config = dict(
    model='autoregressive pixel model',
    train_examples=203450,
    horizontal_flip=False,
    width=192,
    layers=7,
    norm='rmsnorm',
    mlp_ratio=4,
    positions='rope',
    init='torch_default',
    residual_init='none',
    epochs=12.3,
    lr_schedule='wsd',
    final_lr_fraction=0.05,
)
Rows from block 2 of a small autoregressive pixel model, named by matrix and row number. Rows with one number belong to one neuron. Each number is 200 + 30 x the weight over its row's rms, rounded and kept within 0 to 999. All counts start at 0. After the name is the row's rms in percent of the matrix's.
After each neuron's rows are labels from the 100 images, of 14976, where the neuron reaches its highest value: "top examples" is what is common among them. Only what is clearly more common there than usual is listed. The data: small charts drawn from random numbers.
# fc1: MLP up (model.blocks.2.mlp.fc1.weight, 768x192), inputs 96-191
# fc2: MLP down (model.blocks.2.mlp.fc2.weight, 192x768, transposed), outputs 96-191

fc1.746,094,202,183,219,216,197,167,239,194,176,194,231,185,169,162,216,197,161,167,214,225,189,252,209,223,153,192,203,209,222,190,220,171,208,232,117,154,209,183,156,244,202,217,197,227,239,156,234,174,217,230,128,204,200,202,224,250,200,136,171,197,158,213,210,164,192,172,168,189,193,182,166,182,184,169,240,240,205,175,207,193,177,211,228,204,198,221,192,165,176,234,191,215,165,130,176,247
fc2.746,101,175,212,208,203,220,192,195,210,189,240,183,228,203,234,195,217,197,223,167,209,195,186,213,141,227,256,171,234,203,184,250,211,191,192,219,222,233,205,219,226,213,175,252,159,208,237,221,205,235,158,214,184,224,202,183,207,173,205,231,163,250,207,227,177,245,213,215,236,190,257,156,192,219,200,166,182,208,221,128,229,235,148,233,192,229,183,220,219,176,147,218,192,184,193,251,239
top examples: legend

fc1.84,099,268,148,180,197,184,195,195,179,176,160,188,232,212,163,195,240,201,178,183,219,208,185,207,215,241,208,174,225,223,156,192,201,126,195,196,197,215,221,257,206,240,249,177,176,156,244,223,216,186,234,223,191,224,239,217,230,209,215,161,213,190,204,172,155,195,219,151,213,199,203,183,208,145,254,208,222,227,175,213,192,173,211,193,249,171,204,196,248,216,192,216,259,192,189,199,236
fc2.84,104,181,204,215,199,196,203,194,197,247,218,189,191,202,176,165,194,215,270,203,175,232,212,210,232,141,214,243,179,210,211,193,164,218,169,214,177,190,193,178,198,222,231,225,213,201,196,152,173,183,125,229,181,148,209,158,219,236,198,216,199,175,190,196,267,194,161,219,164,188,224,200,192,195,166,198,187,140,221,163,215,234,223,266,244,225,183,149,218,270,206,209,144,211,227,207,191
top examples: legend; heat grid

fc1.538,105,204,230,222,199,196,176,164,209,196,180,196,168,194,220,149,191,181,215,181,182,180,217,147,158,190,193,212,237,160,197,208,190,214,193,168,187,217,220,217,180,197,189,236,229,163,241,257,199,208,213,229,129,212,229,187,209,184,160,183,213,208,172,195,186,203,197,179,225,211,208,139,166,129,234,184,262,173,149,235,167,220,175,216,214,170,191,203,184,166,165,231,248,151,216,193,246
fc2.538,105,235,196,205,202,191,163,209,230,216,199,182,193,185,240,162,219,168,157,212,145,204,273,178,169,187,207,245,257,241,221,200,198,210,190,226,211,126,166,223,150,201,210,198,200,182,179,249,212,215,206,209,209,242,187,171,223,182,155,176,220,172,229,206,230,231,226,265,202,192,180,183,158,251,242,192,184,211,195,255,176,190,211,231,200,221,235,174,167,217,217,209,213,170,210,182,252
top examples: legend

fc1.270,099,282,229,188,169,212,200,231,188,198,227,220,243,213,201,149,196,184,255,179,175,193,224,165,192,206,183,238,182,221,246,279,174,167,192,224,218,221,231,170,219,147,205,124,214,233,232,200,189,244,196,201,159,110,200,201,273,200,178,221,191,212,228,201,180,197,212,247,217,196,202,210,204,198,212,173,218,189,207,191,214,216,174,190,280,183,209,172,227,159,260,181,225,181,255,169,108
fc2.270,104,155,180,245,266,159,207,141,189,208,198,208,176,230,224,190,180,278,175,238,187,234,204,271,200,169,178,174,182,215,201,176,174,220,247,193,197,187,230,159,226,255,228,158,241,234,140,259,155,173,198,215,212,229,120,211,216,217,188,201,169,225,188,189,150,215,200,149,155,154,189,164,217,197,187,217,229,269,138,191,228,182,210,221,220,225,181,153,121,222,255,168,198,207,191,198,252
top examples: one colour; line chart; dip in the middle

fc1.653,099,206,226,190,216,219,210,194,178,153,216,246,220,183,207,218,178,240,177,197,204,207,189,170,205,232,240,185,155,187,147,147,189,237,218,188,209,205,191,207,171,199,223,245,225,193,216,242,168,256,189,208,194,191,199,223,207,181,167,186,223,148,205,197,188,175,180,192,197,168,237,165,195,223,192,208,194,211,175,170,208,227,147,222,231,124,193,230,194,190,194,156,170,230,226,170,215
fc2.653,098,205,209,191,207,210,194,149,237,162,170,197,207,202,187,209,203,238,224,195,198,227,210,262,229,277,192,213,235,187,229,209,230,223,215,214,165,201,206,191,200,205,198,184,185,223,169,203,207,201,219,269,250,211,201,260,173,161,204,196,187,209,216,222,262,162,158,211,173,189,230,220,216,229,196,210,159,210,241,209,217,199,266,166,183,167,204,140,245,164,187,170,205,225,200,241,169
top examples: one colour; rising; flat

fc1.392,119,257,235,165,185,193,216,274,205,184,191,215,241,209,232,179,228,217,169,187,220,196,249,214,156,206,188,205,237,173,220,155,196,205,240,164,205,260,268,201,171,219,182,200,221,202,187,181,171,250,158,207,227,238,150,170,159,208,202,208,231,157,184,206,187,140,148,163,238,152,223,221,149,242,169,143,244,240,234,210,211,211,203,184,246,219,193,203,185,185,159,236,279,169,155,237,190
fc2.392,112,165,184,217,180,197,196,200,204,149,235,202,205,199,173,202,197,191,214,197,233,233,186,192,162,187,245,133,188,237,171,200,248,220,214,202,173,189,151,256,184,158,177,254,187,204,206,246,201,238,197,192,181,204,159,240,194,166,247,188,171,252,166,216,215,214,174,211,144,201,143,216,202,219,219,237,237,242,230,225,201,195,196,224,183,159,212,195,162,241,199,208,153,174,152,159,209
top examples: one colour; histogram

fc1.123,092,213,194,155,150,176,179,223,206,193,172,180,257,203,230,201,224,228,230,149,191,245,128,231,227,167,163,179,276,171,224,174,147,219,173,213,200,245,194,231,228,164,188,264,174,207,224,180,211,181,175,218,174,215,209,227,234,226,164,199,169,198,186,174,183,261,203,224,224,218,160,237,187,218,189,238,226,218,169,207,227,219,200,264,250,187,192,188,219,220,181,205,178,223,202,211,172
fc2.123,099,245,227,210,204,202,254,193,259,222,197,259,245,194,218,195,184,196,189,225,204,213,190,166,145,197,216,155,127,194,155,199,121,185,174,189,174,234,203,199,204,184,150,163,194,223,242,147,210,225,165,253,184,189,256,120,196,216,234,151,175,255,220,170,220,171,226,182,176,164,247,206,220,186,240,221,166,194,193,205,183,158,191,172,173,216,210,202,144,175,176,205,223,180,151,202,150
top examples: pie chart

fc1.638,099,154,182,157,199,181,181,204,212,181,185,204,213,217,175,148,185,208,228,252,236,200,168,175,234,237,177,181,196,227,210,210,246,173,174,175,236,171,195,231,154,224,287,226,192,191,145,223,272,232,206,206,214,212,221,184,164,133,243,236,222,201,184,203,214,188,218,178,198,259,128,207,262,178,224,151,223,213,194,237,191,205,204,224,202,248,209,167,198,188,214,137,227,208,181,201,188
fc2.638,101,188,207,196,205,254,223,194,147,199,222,183,238,160,230,209,193,153,247,183,196,240,226,204,165,222,196,223,209,190,192,218,181,234,200,209,183,252,110,191,244,187,178,226,176,176,222,189,198,188,217,192,190,177,177,239,282,212,208,170,222,234,199,206,198,219,189,162,193,163,254,183,155,193,173,268,163,192,179,169,207,151,202,170,192,149,216,243,220,204,172,223,150,182,244,200,211
top examples: one colour; histogram; horizontal bar chart

fc1.255,093,234,206,188,199,196,187,228,175,163,256,212,193,221,208,173,188,169,231,234,200,225,251,177,250,192,215,195,252,165,211,209,169,160,175,194,181,216,175,205,261,187,193,206,186,165,240,201,167,240,201,230,212,182,154,187,154,198,201,247,226,199,213,198,222,217,242,183,169,149,136,143,233,228,199,191,219,264,136,160,209,165,203,165,211,206,179,182,171,203,273,225,218,158,128,163,208
fc2.255,098,179,209,231,169,176,205,226,258,233,182,146,198,216,247,251,152,192,164,177,205,200,222,166,242,237,162,233,180,207,203,222,243,243,209,167,204,235,191,211,177,215,211,173,268,206,177,162,174,240,185,255,206,217,211,202,245,249,227,186,152,208,153,202,171,167,162,207,193,209,280,239,204,207,149,199,225,213,228,204,245,183,240,180,149,208,217,166,169,156,184,284,245,193,254,208,162
top examples: legend

fc1.693,105,159,215,173,207,192,172,252,115,136,221,234,241,193,206,203,180,150,215,214,203,169,169,151,195,246,204,214,205,236,194,216,182,205,248,162,238,234,207,211,200,192,180,251,183,179,212,173,126,242,188,181,212,227,170,252,163,170,172,223,236,220,264,245,178,193,167,150,210,213,175,168,197,194,151,214,228,225,230,167,165,183,176,208,225,214,204,211,183,217,209,158,189,187,214,188,143
fc2.693,104,243,169,257,178,205,164,195,224,226,226,208,170,184,160,239,205,258,183,227,174,266,219,193,150,193,177,255,264,205,191,228,205,190,169,203,176,216,193,230,145,248,194,200,225,179,237,175,178,196,147,193,206,196,185,154,219,195,187,168,236,119,258,199,197,204,154,221,244,185,216,193,192,233,171,215,169,219,239,236,207,225,190,165,213,169,217,227,220,210,180,157,185,150,165,262,224
top examples: one colour; dip in the middle; radar chart

fc1.402,102,238,221,235,214,180,215,169,233,221,169,179,196,247,188,218,252,199,212,184,228,178,170,205,154,170,235,216,181,239,213,200,217,185,205,196,163,226,174,178,168,177,239,192,157,144,277,178,213,233,215,239,220,171,179,177,171,174,231,191,214,181,204,163,264,197,199,182,227,167,187,219,179,234,204,185,226,195,179,181,165,178,227,249,216,215,239,214,135,143,165,183,242,175,216,224,198
fc2.402,101,197,188,225,191,224,210,212,222,199,225,220,208,198,144,211,163,203,261,207,218,201,185,235,196,210,208,212,270,212,191,225,195,184,254,157,249,175,166,152,223,218,203,239,241,245,152,207,179,231,247,177,186,180,201,266,240,225,169,239,162,236,184,231,179,215,240,265,223,166,207,121,221,220,196,170,183,215,273,175,182,204,155,170,232,187,217,196,227,189,199,209,208,203,231,149,209
top examples: one colour; step chart; rising; trend: peak in the middle

fc1.644,102,213,171,191,210,151,204,190,203,151,192,199,191,234,252,232,183,218,197,203,238,201,191,199,210,188,164,173,198,185,242,204,237,216,171,172,139,187,190,231,168,184,209,168,251,168,164,210,192,207,232,206,221,244,191,206,185,161,230,188,225,234,172,222,200,176,170,195,177,190,180,138,204,202,224,162,209,179,188,239,179,196,219,265,186,242,274,156,239,185,194,228,275,218,166,220,231
fc2.644,098,172,159,211,181,181,169,196,188,218,249,267,218,200,180,140,193,209,178,208,172,183,214,205,216,211,209,180,191,231,193,180,228,181,167,224,241,162,236,208,215,194,189,240,131,253,204,167,200,154,212,223,187,166,183,265,166,238,174,199,178,173,260,184,188,193,202,216,157,166,163,190,195,193,226,213,205,198,192,212,194,215,189,227,272,170,208,226,148,169,187,129,234,132,224,213,182
top examples: one colour; rising; line chart

fc1.504,090,159,252,204,173,153,180,212,232,144,216,204,179,136,219,223,251,231,246,185,208,175,217,208,180,168,162,197,230,252,182,235,204,211,212,140,152,180,229,195,219,209,216,198,193,198,211,240,194,162,219,199,266,160,208,198,205,189,157,208,191,237,139,140,237,228,225,184,199,193,231,210,180,171,161,216,200,208,210,198,207,202,172,263,213,210,161,178,208,205,255,232,204,199,169,163,184
fc2.504,088,154,238,189,237,184,231,190,181,219,162,157,209,130,185,162,225,211,218,180,203,215,242,149,207,160,235,216,204,184,205,182,243,172,157,195,254,174,206,228,218,194,137,199,198,192,162,188,181,197,145,197,226,235,171,207,168,249,177,222,194,174,202,168,221,201,174,194,225,190,186,159,198,158,142,156,219,158,192,220,212,225,194,286,175,225,168,156,213,144,200,158,138,166,219,167,182
top examples: legend

fc1.663,087,210,212,192,141,195,184,233,213,118,229,176,236,174,236,183,199,180,184,264,170,214,202,189,210,156,216,236,226,243,188,175,186,239,236,209,187,169,181,195,215,189,209,239,204,180,241,148,154,191,250,179,192,224,151,232,230,230,184,206,214,235,239,170,166,213,163,191,170,153,182,205,178,202,224,283,230,199,202,154,219,229,239,195,237,234,178,223,219,218,207,243,145,195,221,170,147
fc2.663,095,160,221,202,238,213,243,223,169,252,178,194,208,197,155,215,245,194,169,145,218,144,214,158,192,280,168,171,159,167,192,215,196,155,191,187,195,176,203,194,203,168,208,175,227,184,152,188,245,156,140,236,194,176,196,173,158,183,253,184,196,183,187,182,226,179,267,189,227,218,248,210,235,177,118,154,199,153,193,205,176,191,199,210,145,192,216,217,213,120,187,155,221,207,183,272,244
top examples: legend

fc1.317,091,225,289,138,217,223,185,178,179,230,226,178,198,242,209,152,189,204,177,140,190,259,223,225,215,180,171,171,280,200,240,185,167,207,229,235,236,182,223,190,232,216,194,252,184,213,214,232,215,225,199,232,152,220,212,220,196,198,188,221,244,205,225,174,197,206,222,200,170,217,217,203,176,188,232,211,270,225,150,216,236,224,167,176,213,277,162,183,221,226,195,186,174,160,182,222,217
fc2.317,090,227,185,221,177,223,212,209,202,148,150,233,186,187,180,205,229,209,283,244,230,151,197,217,243,217,201,222,144,171,163,213,197,196,136,161,192,199,177,193,183,228,178,173,220,200,195,163,234,219,196,193,217,209,189,167,212,217,195,229,173,247,183,204,156,268,129,212,202,130,201,177,184,212,191,182,150,226,264,192,133,169,184,220,194,130,194,184,179,177,231,217,244,238,222,166,162
top examples: legend